{"train_examples": 195000, "crop_scale_min": 1, "encoder_activation": "gelu", "encoder_bias": "all", "decoder_parallel_block": true, "decoder_inner_norm": false, "decoder_drop_path": 0.05, "decoder_cross_attention_every": 1, "eps": 1e-08, "one_sided": false, "lr_schedule": "cosine"}
Rows from block 2 of the text decoder of a small encoder-decoder image transcriber, named by matrix and row number. Rows with one number belong to one neuron. Each number is 128 + 24 x the weight over its row's rms, rounded and kept within 0 to 255. All counts start at 0. Numbers have three digits each.
After each neuron's rows are labels from the 100 texts, of 14976, where the neuron reaches its highest value: "fires on" is the input token at the peak. Only what is clearly more common there than usual is listed. The data: analogue clock faces.
# fc1: MLP up (decoder.blocks.2.mlp.fc1.weight, 768x256), inputs 192-255
# fc2: MLP down (decoder.blocks.2.mlp.fc2.weight, 256x768, transposed), outputs 192-255

fc1.94:121135102089080115109128117107158124143132163129085147128146183149130126117096156155158104108156128121155121130168092106091116119153114140143117135155110080136121128151172167112094149150151097
fc2.94:137130126176161115097107109132140140141116117151102131117136112151175114135109150087141142171089133102108115085086184150133120128125108131096107106131106133122137135128125125103155115156133153
fires on: "56"

fc1.300:100135128130128146151159136132174136136111134157165145149116140198141116154094161152140170097119123161120198172132172146146138149122119140148139143108134114091120157134103162101102116094141174
fc2.300:140113175148101127098063152115141100142134151113152115158127068091104072155161141118141133121119115115128122106106108150166142115172131109105100145093103127144165126106199126117137149108119146
fires on: "31"; "30"; "24"

fc1.375:110112146141125151094138131102104168110155111113111108140124088125157117094096118132094103121123096127116092140153136117158108073104153158134120136135161118126152153140144079086115135152128111
fc2.375:155113117128161146096133142144102157084118155079181173090134135080128105129131127128130119106134130169094138118137101113120102155134133128109091131134131155121186136165144149130133132138173137
fires on: "31"; "30"; "01"; "32"

fc1.482:130108096119129138124088137138147081161165093125185114124049114125115125088163125172091155095104103144124173157117137138119165105134119111144162098114143135191102110105112128099134129120109123
fc2.482:149133132126143101168103088105096141094131142061145146151075107104169116124109111086116157112124173160115113109169149127103134166160115098091100128131118149114181157136090132129128134131147089
fires on: ":"

fc1.211:165162150121128108149138100153109144162147098148165167141111116162089113130136156099101137120141160130132133102121119144111166130134121144131107123157174171110115123121105124139143138112117120
fc2.211:142121130121163102160143115147132086081122125116137111154108090111169142148140143115122121153108126107159125132097187140101136125109150109122137132060109104184182108123122099108099110126130149
fires on: "3"

fc1.110:138114138168147109119137172140121189140175114132088148143116182126143108104161120150147165109153151098159125128098119088152132104109133081134089144144148127144125105166129133124130142077134130
fc2.110:085116106082133140123140151082103147121162127106147134085146137104115117180153106102144124116164169116091137126078119150148116153101160158106080154118128099118161119085141170169113117146143133
fires on: ":"

fc1.222:111145115106149100086136123096117142089154130136122137129088147118149110154118163154094112085166111112153153110135093118140096121127134132151128099104180118175123197088148130160101139105117101
fc2.222:102126131168126110120138138217129118096101108099130129150117104116100087084132102114131174117113130109145141157149162151080168089127150126087119152097129144133125101149150119120099125109116159
fires on: "59"; "00"; "58"

fc1.332:128087100152148133179124138142131133135130150156138128106131117120112129115097132136186130119121141113096121119166119128143113129096181164120164084097166148169128157085153135098120113129122107
fc2.332:105137093148142142099120068100085175161134159098114112114103107147100164153149104097102103137137116169123112137106116136130101120102114161107122167147136119158117114120142104155199128140121164
fires on: "<end>"; "5"

fc1.151:130103138163073149138142145116104139124111083099129122170149076115096144078171145118132148167078147149129099132150132141155157164121139126142163098135111163116118136089118128143142140129108160
fc2.151:145116095131158101123160157112101084183100110145112120136101122122105115153095151153125120099140110112090095102161118110106082130124184112137127141090103148137127140081100096119146108121141150
fires on: "3"; "9"

fc1.540:129122108160148135198141126118114167142132133143115108137101131141171118158112113146108157162124082131133135130139126130132116122116113135160134120114181164090133113157144108117106109119146154
fc2.540:135146135110118161105090146154127133120128141137162115145146135112110094135140133069170120100170155159145131112127107154168076132105135115123129183079101172151099125079182102154122120097121147
fires on: "59"; "28"; "58"; "29"

fc1.235:108156138148140146171126129137117123134082130128134095170121150157087157109149141091111129117128082094092149137136135138144159107151119146108101130103165171105106127143128155121130103173123109
fc2.235:117120101138145094122104127109132142123095140136142121136172090104100133115173132156074110127163117130129145106155099120137093121112136099087105150097099138132081081112142123111135138098128123
fires on: "56"; "40"; "41"; "55"

fc1.95:127112134147123127108128125155138173118133137132095096109110112160126116111130114130192124143137130106118141116100111128147146129082119106148106115183143137109122160129124144128101143090132122
fc2.95:084112083115157136099150141136123168153165129152146158102155135093101129169121123153115132103163123136115120160145137110130119138114139160122111147116109122152136140115149124130125136124123115
fires on: ":"; "12"

fc1.513:122170112127130106133112133155096123109119144138122118165120152125101092137168134114083147121083096103159069107114137167096152139150114140112131130121112079103093127141124115153137137152120103
fc2.513:097146096138143113148134133123122134102115145138103125165125110145111127134133126172139099078121095129109140122148072140123131116104177120118098089146125099111131088105090126145131102101136131
fires on: "59"; "58"

fc1.58:132122117136103147150132111129124100173115139136129140197118120134133144054151117132117095078151119103169138103131166151112141122100148120148106111149116151158144145172122119082134152147128152
fc2.58:141142156155167136128096176111137104167135089124131131103117103103106144131143155092101160138119128119096111175153096132126157120109112106110128141131106111131153150096127155152140112104144159
fires on: "31"; "01"

fc1.742:156136124142129143140140114103067107139166143121108124139119119123108117097131117148147115145116126140075131132118138156145119138140153142113151145067140152155156098145143162088101156146158131
fc2.742:126094134096105133122146144109166139116061118121162085140084084131103135152148168114171125081110108109122104089147132118087085149173141134121145123126142129149145158109118116167129111104147154
fires on: "<end>"; "7"; "3"; "1"

fc1.140:143141112112114104152128114103155141098128124176117152130141130145135125124096108124104136068105125111162136139104150130143126117128143093124080115130158094063150146139107145135125108141082140
fc2.140:145068153152165119116097134161130110122116147128181125148126066105151145095097134092165146088089148169123152113107106150172099119110119138119121147113111148144117121097128150130130157101158138
fires on: "<end>"